{"model": "sound classifier", "dataset": "two synthetic voices taking turns or overlapping, over music, noise or silence", "train_examples": 26041, "n_mels": 64, "hop_length": 320, "input": "log_mel", "spec_augment": true, "win_length": 400, "targets": ["second voice"], "num_classes": 5, "arch": "vit", "norm": "layernorm", "norm_position": "sandwich", "hidden_act": "swiglu", "mlp_ratio": 2.67, "head_dim": 16, "fused_qkv": false, "bias": "all", "qk_norm": true, "parallel_block": false, "inner_norm": false, "moe": "soft", "num_experts": 32, "moe_every": 2, "expert_mlp_ratio": 0.5, "slots_per_expert": 2, "shared_expert": false, "patch_size": [16, 16], "layers": 12, "width": 192, "positions": "rope", "pooling": "mean", "loss": "cross_entropy", "optimizer": "soap", "beta2": 0.99, "learning_rate": 0.0035, "beta1": 0.95, "shampoo_beta": 0.95, "eps": 1e-08, "precondition_frequency": 25, "max_precond_dim": 1024, "one_sided": false, "adamw_lr_other_params": 0.0011, "max_steps": 20100, "batch_size": 64, "epochs": 49.4, "lr_schedule": "cosine_restarts", "final_lr_fraction": 0, "warmup_steps": 400, "weight_decay": 0.1, "adamw_weight_decay_other_params": 0.01}
Rows from block 5 of a small sound classifier, named by matrix and row number. Rows with one number within an expert belong to one neuron, the router's apart. Each number is 128 + 32 x the weight over its row's rms, rounded and kept within 0 to 255. All counts start at 0. Numbers have three digits each.
After each expert's rows are labels from the 100 clips, of 14976, where the router gives the expert most weight on average: "top examples" is what is common among them; "lies over" is the class under the peak. Only what is clearly more common there than usual is listed. The data: two synthetic voices taking turns or overlapping, over music, noise or silence.
# router: slot weights (model.blocks.5.mlp.router.weight, 64x192, trained with AdamW), inputs 96-191
# gate: expert gate (model.blocks.5.mlp.gate, 32x96x192), inputs 96-191
# up: expert up (model.blocks.5.mlp.up, 32x96x192), inputs 96-191
# down: expert down (model.blocks.5.mlp.down, 32x192x96, transposed), outputs 96-191

# expert 3
router.6:079089112140162159088123077112175069109217065138097150141171180082092101150105110125115095129124100112172120121112172131108110088159135150069159114128126160129127161124116176152150167101152079120152176121159124110084134108194114133088153052141148116066135098077132101100124132100065132079
router.7:095102114132163150112121083111145061155203063166111167086172173082123087174090108131115113158100129103162169125139146112086125096156121158067137087126128177115143161104113171133152178084142104110141165133178130094124114072162145137089154065155174128067133111100103094100135117127098120118
gate.0:135098108149083130124140163170076147103115143098079217078157111112123120100151160147139151120167104132104117128089074095165173128157159107111098091185095123146118060122061131169199156148100124114172153138185145150114141104086157146128075170149177151134203169135145138119143128117116110120
up.0:102119146132176104116148095101142125122115157155127131134108080153049083150182074139184168116179115144183143089167162099104119124137124095121127158084158115175159127130096141120076117152081119127142098111107118134137138121151128143109150065114179089142123128134097169163138115171078121095
down.0:097164154172156139119086147115127108082128129140084149128137153112182087160129124125126094101133157136097178116087080096056115125136115142120164117116200135130128130128148115174112129145112099171074142177089164222118090140135079068096200071136170115145132146150121144127084140127118097093
top examples: quiet level; low voice; background: everyday noise; first voice: deep voice
lies over: low voice

# expert 14
router.28:102169139181083097110127097177097099108147102128148162115124161081182097176157152172159123082149157137103169157127090108154101166124139093093203142102130155136090129149125110143106157149163129113156119182163134072116178133160095137100152109098145109127141146131096096136071086087085154166
router.29:100188130169086097139111131144127159087093105118172117121102139114238098158202190125115141113166178145095131134093070107131098161136135094154203151125137128135082150134123091135122145153096118088130128186144153132104136125149117117137138146060129075123121164155130123147095099111069182223
gate.8:060152103132203154174118145116126090167152097143127125140115113117167107095107166129142132107162104078104109106154162095076102113082119074126151111117057143133130113084140151140137088155105144089102152157120117135122130160229100070146123108106113193147139075155180129135203128132190164172
up.8:175142171102127129160122190186119113121117137105146082092100092163147137125101116092105157073121146187145132098098068115170114117155094148100114179129213133175094128162121152117146153139088104142168065168165155142108111072098148141166133167161128021083119153085074152112093106094133132152
down.8:109129155161113117116121174166071165158120119107138166103073172103133121182188121129095080125155077110140082096093145126138104142120113075121169060088127176115132125164084110164132218124132171130142088169125105079136155139151134120085095029115081084161139062093142134101120128078144173121
top examples: low voice; first voice: low voice; reverberation; thin (high-pass)
lies over: low voice

# expert 27
router.54:172142092169173102131102134156164135081130104079137155147077051140135107108122142093118132134151139186140159168111124137101115117139154163129078119081146143155097141142182131168124157210106134100142165143077158120112122210166141142144161105148038128160142192130121173110152128085136158119
router.55:131158119164069121099157102144108083092096104116120165080093145102173113199166112170123116130130119146118174166116132149134115137196149168080113080148122150113071184164161113139108169195162139166150129165152133132106175149176099161090144097088105131105124111118122101151063072063087169168
gate.4:138166164117115134118109071126147095117172139114074149118168124150083132128164089111181172148133072125111110122181132124119126098174139146087084101108082078103133202118124060108091141160111139114123125115186117115152141111160095128129119092107190177145114115130118171130095127171180072149
up.4:132144075143179111083129173139073133102121111134125147136148108146102116115088145132096086121116171082178102133070135156112098168107132139187178149125187172150098055157125117103158121077126144128111131137054118123083166137136166101185141117194116106146138136086121080144151136093111162128
down.4:151103112144084173152151153176142054090144111151148109101207150147087160146098085128126146151123094182121024135126120140169137141153170135132126117122127103127090066084135110115102129129092133120089095111087136116212141091155095128146128153169079075144126074117069134134102112142124081118
top examples: child-like voice; first voice: child-like voice; second voice: low voice
lies over: two voices

# expert 9
router.18:132130134136097112087114155159134172113134127105135083178146082109150162147153134132051140107155159091093177146068151150132163124215158159165121149141203162180088146138136152108128138136144112096158163140161137063103121129146152118162113134142135088113072142158097154169120156140148116169
router.19:092098154165091147092131105137155136106133133097099136169145134097123149157082127148089124085124129096117182111092154139171159103188138170160115150135195151167104124162112132119162117104161137090189165144178156098097136177134149113147157089181174071087112104131139113105127124141169145124
gate.4:118177135165135114089122144093101130118144147159138081068142119151103128125129180135106146106115087144084115082040064135120065161090096143091108090113143063076147144161117184132111084161088176107105175112074148189197148147121142133224135164114109146116184125093093123173154111144123173089
up.4:152107147135088146161145136067112124136093113128185098121091096145180169165114157089117115122140124134095175115181070171120127125123116200070125166056104078093141125069176121146091139114108113141119148105103169136226172127096117132205155087141097132094110143188146132142122111107046178128
down.4:117158160090118167108059103118159114162118169156097132101149174154113088128174130125143158156134129156148000126137109203138081159104113112182157188116078185149168123074073109131069134142086143117086098127136130107079131166131160117135110157089128126149158126101092105128111117156089075139
top examples: background: none; second voice: none
lies over: high voice

# expert 22
router.44:120160147161099103095125093129135105082128079097131154107123140088182109192151130108089112110140185101159175176081133161117124177160133128100163092109130147138077198113175094138145166182158116149132138170154119144100167154203150141100180105123106119105145127110130080145054106075076135138
router.45:098153126182104109092128102156124114101103079096151138101119153113206137168143106117092114104117200142161171152096104135121123178141137115111174106121130136133074175138178094112150160191146111138150139164151124117099153173177138137094182086109100132119126134146152105145086118073103183130
gate.4:176115125125133181137166125135110151186174127132069082126151097140113105107143111091135112129139100099156089087101089095112144131125130122158115115121129086100158139125149093120167134134172140124090121128203086174114105129132155127150100109182116162105127130203081140142158137123185119142
up.4:130148139128121084189092124156112148101116098111168169121093168124135159144123146174160119064134178124110138187151169116102116100108089133097164098093172149143092157192121123145122103108094109125123140139144115094197168122139120128084162121081129126132127120067202105108132119105146111077
down.4:119106175176100150135116169158118153075116190104131158134108127158159159127180138107148092162145108100103170131119154137184108146115136118170085129145147138105233130094091096085127150139088068099105097164082106137068123088146164129101045145139128156196155152159126150116162095065163160096
top examples: low voice; second voice: low voice
lies over: low voice

# expert 24
router.48:094102199111107127131136104141143097156117107074102157141145125093115133087122092126164110156102092094116113123120125155103117122122101157133140133134097120121164115120092143086120160053099135109115144103160089135158063112153093118109125149067164099139100117076181116155224160171093097115
router.49:107091170117131139133093101145120110171165100063100168134165118121147099095060096169144073133101150090122120118153129136112164122123082195130115127123173113126107152178152172121108161091089139146130106118149116107117151119183097094096103053081154107187155116090112095182164139123101100095
gate.4:155131115095142037146137109102125105064103176160135065105159149124127169107157138139132123121136151202163097112115107128114173173135086122107150105125106092143112098144185078149136092181100127192120137074072108165134102158158109115152145127082108119123157180168162166129179086136134114157
up.4:064130100122138100101125100114188095170117128147114153075122116092099075197092107110095085133098124114175132154152153198188100160135084129140126071114094113101150137061124152164141112094064082115104099154101095142090110105209128103108108121163134182109126098124126186155142126155123168133
down.4:162112106103126171121154154137151109110160134073154124168109099093105099137115056157153181141087138081127129140141212095164099128080155130102146136125129144171143128171066118140152162118134126114113159152127113099138170128115108085180085137119160143112133135156134143034134181127096098138
top examples: background: none; second voice: none; mains hum
lies over: no speech

# expert 25
router.50:212096127167175137146132087129126152105176122192130093145179151145103096126102119084162110156130107138159143109072143103114068082099111145120176170111129143120095095143178146103181150173154077113179191095141099112136138082161167124114164118162069073186139110095093141133098142166126094102
router.51:191120081071154074200143121084156183137145147113170083170109124202103133150127115055137158151121133107143067099070128087115089070113134154132165117115145123139126120113173135156132136130155123103130115110126100124132078061078206091162144162159103079185098133108125140190137151195135080100
gate.0:125124115139116109121142114157054127153100139082126145133124083160189100131151159153104123110153162115113162114130103119102119119101101166136101091143159123076208127157196084158101150104181154152156106180081166151107136147124106166130134160141109100149181098113127160177157145076161120105
up.0:137142073144110115140124078120053173146145081057131148111129128123149120131150145084152102117116137153120093071133150120111097086132153186129101140176133127073089152098184124198131115119128141197158134221073141176144136152103120151104169167144080158151134101069113142170176139111110139110
down.0:148153141108135140098144171089064083145079124152107051115190133069111182152119187148155142143115163126075111142076152097074088152164143111137143164151148109109110098097133121118146197140178089123200172123152116080190141099082109112152168105134112119055123075110156098141106124101132113101
top examples: high voice; second voice: high voice; reverberation
lies over: high voice

# expert 5
router.10:113094128161154147109079082153114098101146095102140176106152146099152109137109118108067121099146165126183170136114171120070132120149118167094154111092178169138095151159158105144157168177175122141147178132113154085121179180184182162114167092134108115151140138129126121083117142080100130072
router.11:112178104174063121102117109155122103098141086086102137117120162102166116191182118171116121094151128162124157163073126088086098131159156135086167137124117137107073148162139154164133170180118163118161165174142146111144175165164101150095155095092141110105110125072142090131089108102091162137
gate.0:211155121135123148129118188197159127089126139107067095122138091167072144053129133045127107149103123079140112157146132122084145147117104139123136077152063086103115135191094104125167157203079136169129145147127145118107128096118094119149098100113119165090174135120180119126170168092144134100
up.0:097123077171103112183139121165164076092218159167099122148111047119089164098126090084112100129147128078190078102172129111137160182089118119118130101164118103147117133149167132099157086182137160149120163132158107166179103135131150153171081137118117171172141136117178137145128127089159108156
down.0:108106119161133109121104126129106099068255116130105114162140141127190124101186098130077100054093101098109151122140139140120118161120113114136192140129123102160126102195060141121120157119112119111115158133063098128120131128124090134159195082103118183120114139147165172108108157142070164198
top examples: low voice; background: none; second voice: low voice; first voice: low voice
lies over: low voice

# expert 12
router.24:123071158132147094088107110128156133076156134109120110124155160159115135103116105140163149125104160088150181066173103159134118157049115140132083133109109152081118119183185163092128107076179093138134131120064092161108119152097140111087173100135168073077191135095163187091164171094140090091
router.25:126038149130142070133143105152175161078141167105127077165154153178138159100145106151153161135096145099133169085129135141093086170058084136161117137124140148078140135156176140132125096109165098132090151118104063136072105120092111118101136143140183079115149144108168169066172120120173094109
gate.4:199089107111106144129148114155084076094164132183146114147127139106150130092118121166201080135174151114114206110069108172128179094157134121171217136111156107141143127135147103179143192150159131132172149203162146118110121068079120106116147126161098139126170095131141136135092154123085183147
up.4:119187087104143196123156149128150083116129081164148168117173089099132110090053174131137121109167160137141134199148170134121166140078105124126137087100136173132119129131146143113163101090090114199165129116116103167169148146147139101122163108129057114106105102111109126141092139098156046107
down.4:081112094131075089123131122103130154139167129141122146039189117155140092115111103113172148126078139113139136160155086126170114137168149122132092122147124163060140103169097128083124175098095115148134142094161129128115117154137139133153192139165190162134139128059130118162133133116140106157
top examples: music; second voice: none
lies over: no speech

# expert 4
router.8:171149195102083142102151141122170147115088101133117084142135127127163158108128104149145159138065115115084175064124070130180164181095055150163131155118165153092102124180114126122145103157129143114128111138147060140089171194081114129121094098150160173119144150111182095104093111135165136153
router.9:102080127124169159092192123140172172154150165161107141148126145149154165121091153120128144153087096085084166160103159152116178096092112144138162143171164147099118158129169109082180127137167103132124137099097066112107107117067174105128133121169150097069157139089159114091113141206186092138
gate.0:143144123075086112108134137152127090220151145152140107085141167143180111107090088123103123151092137119141153130121113134073134125097113106119159139106127064168121178108113112164142130123111140138177073064148129081124138143219166144134090130077134106042145074047117148153119122141126149087
up.0:099131094157124142149116133091124163042092091118144084176103086124099169137154200157133100114173124119121107132099168122129130155093129136140092157109095139135122099121094215093110155106156139090115158169122094146129108140088103159126189143153139142196121136150153123065175093114106140168
down.0:098111157096151114123093162098180119154178042125124196098107131161131133139123154110128104122158096087144073110142122130123106194111156156166087180149145126093111137060133089104127136082047094160150100129126141137103151118110138115173078157138165120115096060063117142133168136111154190140
top examples: child-like voice; second voice: child-like voice
lies over: child-like voice

# expert 18
router.36:139100102166108086139069102132147175129140130094066141141114125164094127096102139133067173150107099131120143140092127141121110099109083058166115160159110119118106200133118125158187159154094138077195168080107127142140156177144141112138139129132076182144103082147090191146135124123113126062
router.37:118147117133170118106142079136176127178142140084102167139116136139083115132082058144130130156079053083143158147145161178114101120106143067125129143143039044135176190081132185132159177128100090089118094105150100147126148104141130166088108126166100175101123098118130128132166115150130152112
gate.0:082162102145122103107092133180107131147139128144069110072133067127175136160079063172126155103136110164157143171118177192158131169141101112155113177140129144126088069157107138150126127166125117104126098090159178140091157137128147139144142136119153136085168094131107148075113086178127218121
up.0:133128153097100170187142195132134092141120180123125100136117132124081146120190120024147068145135140134130120082142073077164138087101131147055107083113160153153151138119152095079153173171128138148163144127131094169157144089150081111166127066124140181113123156099130090154101148092159077097
down.0:193145131118076200067122175137081097124098129151114125172132121146117160137198170077191143114152083131081151125078144111118169069134137147110140168062128118147123106187081165116176158221155142076106122147101113135194172135117144134115106101136131153197143149115146147174032142086136123122
top examples: low voice; first voice: low voice; second voice: none; background: everyday noise
lies over: no speech

# expert 13
router.26:111094173075161146104160111116147158153161180065150137158117133165102160117104111114164125157130141076120132100152113140139142167105112129178179117183124150107186161121132149123107111092132093134132141109146066134140052097118121106096096166153168143115126179102182160073188071172142092175
router.27:158108185083118144142147122096168139145110121051164121186110125159096140104149082098165087146154156061131134114155122103135129153095122125208145123174075188160156137112152145107112131094138148118140147096178075105125088139131137062098103114158175090134143137101161155092190072133139114177
gate.0:130108154125125097132140087138135166142124142106084142106126126105116185157133135140140141163090134117146171114074149136125080125100135153124126144147187102156079133174140123136143179154194124021110062114152047104138121120132119133142132150157154117100123089077064116129110154132110123157
up.0:120170131097119127069134095150120139172130134098106165160128133119077210173125119132168168176133122061130153098061112131110085109135105176127138123105181156109099169155170161113151195143185140133216090115120058099107117096097114124117129113118141139103113044104120128145112136144133112154
down.0:162175134115173088117126097101071166118106099140139129158175113102138129162170094087092203090093145149153130125149086141118129190096116127083117175075185175112073143164164073117065117192097131130102116108143113159085091139122206137156124089162083072104153116129112093116128140111112113122
top examples: second voice: none
lies over: no speech

# expert 31
router.62:188092148142129098121144097111166141058109173064118130180149125133166142100195125132147170164096136094121161077152100164139092179087087085170104121156123126072195149146184152133086100088096144150090093115129087170131140139110074101134089148109170164104153162086162176114147098129118109135
router.63:203108164138155106188144125118187185100124096076178158183109141129121168201165132140141138138106098099162148075094143101117075107084133119093193171119091094112122171149159171133164185145141090092119089087083125158139146099130097078104159119102119152135131134106154138152085121098083103112
gate.4:086105103172127126151098070134095121129056143214121104111106143096172114103125081122108066124120066135157082056172139099135079140167108074130183087099129114117151072087122128178121140080110121090139155158132139107174114126129138092166090122162081098132150182188093153124167126129136124141
up.4:162102122124069125131130146194151125131069047087090146160131107134093152118114086122147143135085114125062150148124109145153080141118093150108120149125122101142144151178158138122106121168106160110168104131130115155086137205150075152107107071084147126192120112156159074141112120181119151132
down.4:104076119201108197122158150114095101108178144098128134138124173173118167090097170193135141116164136107156144176161165132092045128113146128126122162125159098118137129138159096121127146171193117118098139103132099080078110157157086133093104195143162153169166143130117175104101059111069111112
top examples: music; second voice: none
lies over: no speech

# expert 2
router.4:171132177109149102091113100176145194058135134118133167115148150177101126094060180091066186115105141127144189111094155119125086118092103075152118156168158211096101117204187125096120143166134087158159115129116103152113118165093208107141161120156149082117123109157149179135102136126161159154
router.5:109110161177102122093135099115111140104158121165128061094151151099152128081100153110120155137076102129107147086150118130122141177079117114130080188151100112090100115168166133096166105182164126158140157166154084199108151108087124176122142100170147187116159124092181104137098085114133125096
gate.0:135164139106094139171114173161074130148123068137168089131128093133123186100139129165155147107139154118109073136117138183109101178158126057155119155148095089082122068122152090145140117116190162162083154103060128157123111152073173137082137209111157164170125130107139125172113116080120117120
up.0:154130131058106143174132159161084121139125053125184092130134091123127182105151112144139129107139163076096073132162119195133123177148137081163133152145116106124117055127152097124170079141189178133088121100071119173111116126097198124106115206119156150164120140124139136165098123086131116128
down.0:159172176166162104140128134070166063125160132128107148132114075109083134158145085157093098104157124139125137127094155112117115143153150106132092090179123188182102103070099131128142119082168095118159144130124136133053148101126189173117169151160070122127075107112164157117185122139066046137
top examples: child-like voice; music; second voice: child-like voice
lies over: child-like voice

# expert 8
router.16:100108176116142169114207110157115160192139119090133102106164163127144139130083124198148108148094070095105168090155132135197160109102134156118151122154134116091105118099163077066084114077176106153133109082175065111144141126086164121121122087179167158087112121101182114096091130179111068126
router.17:093070096091159181099193092122117126160161134162131129093165167131125155142106134153162127153078089110106154153138187123123176084124144163126178126147164133096079162132153109080128141138170129099145112087121083072159132077099171141102161166181168077081170099090145100132099117178154081105
gate.0:088132145133152143132165058143183192114111104089191142107068148110133132169112117120201073133133124100126101119093087116157132135142123092080130093099156111139123127168071165140061087102081114143134114169193177125140137124153139126141115077105109160086074085159171164109147095106100152159
up.0:096174134116153170120103145144153098157097109136169112127117110085087117122102066154101162097097175100124142094188159114161073092158182180091173135124157168091103161123149106105164142124162158122186129172131127081122127142127079055116136139111187105086086065178148159154149145094133116111
down.0:140109110100101137093132105117131120121150096119112118185148116044125138146118097151120150118102120117116155108127158040081111138145189081097110114126117117110111071080078152149131151115142155127104204147117077108139065125113107116138146115108074136100126208132175104124174078163143153161
top examples: child-like voice; first voice: child-like voice; second voice: high voice
lies over: child-like voice; high voice

# expert 23
router.46:146129133190139122134129162145106181135082144149126103164141084105155071088121085138152114085082087079067145175087098131084205104158118141161150125121147183135167130131109049166078147095078168091118105120160118082183136175143121153158130119182190144176130168139168079182137166145195089147
router.47:075126088168129148082120082112116092197116104127076173127126143085114099129098127152080097112122128080118134189157154151158175129191162128118114056146091164097164125132071116124134150113121159135168145148176154104105169177155138198110109123165136130141156075164114090114176117088125165093
gate.8:170067136090155175107130074112084114195157141132119099122149156126087158131097143102155079141161133165109075123094083159168130108167142143128102103093191119158175152091125146174099092076131094090137125069192145117154100148115144142124075131113088165122154091135100147162124090152141135145
up.8:159079148113135166099127083122090134109170121089089121143198144039105149182096166156086127161128144174131115107055141154140123126139129137187096101093135136189116140086163111122115085123184112093170170089171151116138130104162162123132088152139107145125135087146106183127148134131147131143
down.8:153105078128101124129138108099135147067120162150146165149190142150091121161147123174181121123179151128063163081115106106128106141165127099204112129069116096086075113177134119109118101212130072114138125174110075104156103129085130125128198186111157144179152120115157144162130117133135136094
top examples: deep voice; background: none; first voice: deep voice; second voice: deep voice
lies over: deep voice